Rows from block 8 of the encoder of a small image VAE, named by matrix and row number. Rows with one number belong to one channel. Each number is 500 + 50 x the weight over its row's rms, rounded and kept within 0 to 999. All counts start at 0. Numbers have three digits each. After the name is the row's rms in percent of the matrix's.
After each channel's rows are labels from the 100 images, of 14976, where the channel reaches its highest value: "strongest on" is what is common among them; "colour at peak" is the nearest of a few named colours to the mean colour under the peak. Only what is clearly more common there than usual is listed. The data: rendered scenes of toy objects such as cars, trees, mugs and chairs.
# convs1: 3x3 conv, stride 2 (encoder.blocks.8.convs.1.weight, 192x192x3x3, each kernel summed), inputs 128-191
# convs2: expand pointwise conv (encoder.blocks.8.convs.2.weight, 784x192x1x1, transposed), outputs 144-215

convs1.60 090:487465510473471581517474514532548441502532460561409572535533531529501473418500557478492507559458484605528524491497496387461534499536591433597493467464427508448513395479524594498436522522406490
convs2.60 107:478426495508527467539308425426590495515479560561484518491418495609549495554623469501548524432510580498519494432500487442531540562427496425409500437495531438485582536484509527546448575630546463449514534561548515464580
strongest on: count: one
colour at peak: brown

convs1.68 084:554509551569569512539569475562422568542455468401587557514564579530528534520516386514477466493601525501537497485508521391516573495526445469397534438474520521515478503473503392494522514450470597
convs2.68 104:535533514483314431505554558447498460455495518431413475496517460591374599535499511471483503528410487492507545459461531533482530452514535498514521411514446419517435538495501539468455435478466513646440433501470480471405
strongest on: white object; its colour: white
colour at peak: grey

convs1.50 084:475485560512531547525529485461512512516590514610578492549568543538506514511540548464484430526497553523494450511510539493596502519543531542559495430516478488425561442491517560475470577561516487
convs2.50 104:510461423505648576515591382455520395524491558443501493549518455574539458526577497448534503454516577506547552510547565468524404518551467408462479466352509518437502476440502448506488468491510482455510367481492544515477
strongest on: count: one
colour at peak: grey

convs1.160 090:497525559581498442573483516511518502518602523525492489508502484581468565418589551435516615584447538479508496496568534476518620485528516551517522501482431436534560507509466505503549533516570523
convs2.160 100:445443423501446446481628518587533504476503521602457493531479509474501596463532413478516471458487513494476535449506554475478411505449488505463439553538419512429527437508539489477512527455479463457556472532489542530508
strongest on: count: one; light from behind the camera
colour at peak: grey

convs1.113 075:499549540495545420459562575505486447520553421633523545559522548472599505432518529496484478513491517523471471559506504486391433521491533613493449523493462535509491475532452502532537464501453542
convs2.113 095:525483505472455540550452505581519572510524443474481508503587578545512477570547505514514470488550522510448466469543508467509539485525479564477549577536536593529510526590433449454587396426573485644476547585515472483420
strongest on: count: one
colour at peak: grey

convs1.86 117:531545476491569388489459553590520478620446537441464502521546536528531569540520568566489486455505528435502520520458537407601389587447521569543545544484536528502549478598494552469588536500553501
convs2.86 068:521543455423583497561472468480496463485533467452502499448616521460461478495422574503520506550462419511588518531388596568400542584577474507546557457475468494505550466573537463537547628428521452480633526428500470497530
strongest on: ladder
colour at peak: grey

convs1.134 080:378521561485571543561509557473611519518515479592593509534514489531480440446519451465509515528498594511493508502477648564479525475583534466507518415554532486498530441505448494495537601516489458
convs2.134 096:420471471444547451395583491425436487498501576523541513377510489564430439575503497447446507457511543511504410500574550435486562552520489468449452507397461453470489436403545482537514516469422502449433411491479449566470
strongest on: count: one
colour at peak: grey

convs1.115 093:504438480490475520480624496464523640543428522474572489562592481536396517462549440519492511535438505512627475440534482500471464473506499531476548396536552577374450532515570480501486492455513503
convs2.115 091:490545505430496488518534542514418449494411441495479649477529605477440426477555547492544433544498427504475510523522481552493521405591553518534511581568446524545471573446517504519392504413531523531427575473466566411590
strongest on: ladder
colour at peak: grey

convs1.179 073:526472552445544430509438494555472522442481493505538605485459490529512508544499555503604508518466538512451517528615474382530497477477445544528574518510445528520537483405510522476429589459472511
convs2.179 102:467482468490491586459514480394487631654487551532458490552534467533354349535548530548488520477505518480521534505486540478515475602483523500451538513554529508518538518505433453509556506502437470501484533487524488504496
strongest on: light from behind the camera
colour at peak: grey

convs1.125 065:550570649537527455462463465559524475558485501538521342491443564575401489474507476535481537580550491439550473476614375447493425462506479504487477452510493472413558532615476466455541448505506463
convs2.125 093:437455488407534633525488514384464534518509531529458531564423342502554452468464432528461504471502459481491547522454406466447575507519476473493526560408538475450560475497466503480498443441522486437432525508545526497545
strongest on: hammer
colour at peak: grey

convs1.70 079:497503626628545513540508505519530492528539406537535539629579600525465457500503540503547458542500598563486488549433524466410534456514514560547503548553435447462545525545520545509527522492523469
convs2.70 114:447480585514554550539577526437497482486532460481394558422468565541568491434382533509468518480483490514475480447402579471475555413436521507502520418536522471460597492474513494528565555554496488459551509526489451503508
strongest on: count: one
colour at peak: grey

convs1.48 127:528452489484492528554504562582489508434436547442446516467632550491519482493434538519517444482434465472520544400529511511514502426524518360520521577490584581516475562468534518505485438448435487
convs2.48 087:579464443547479461539585512554448534464490434469459530471516528435435428536499518448549531466499483508460538491494520460459561546442521440485555502485450500484472565599437503571481493519569478507556567457501505448527
strongest on: white object
colour at peak: grey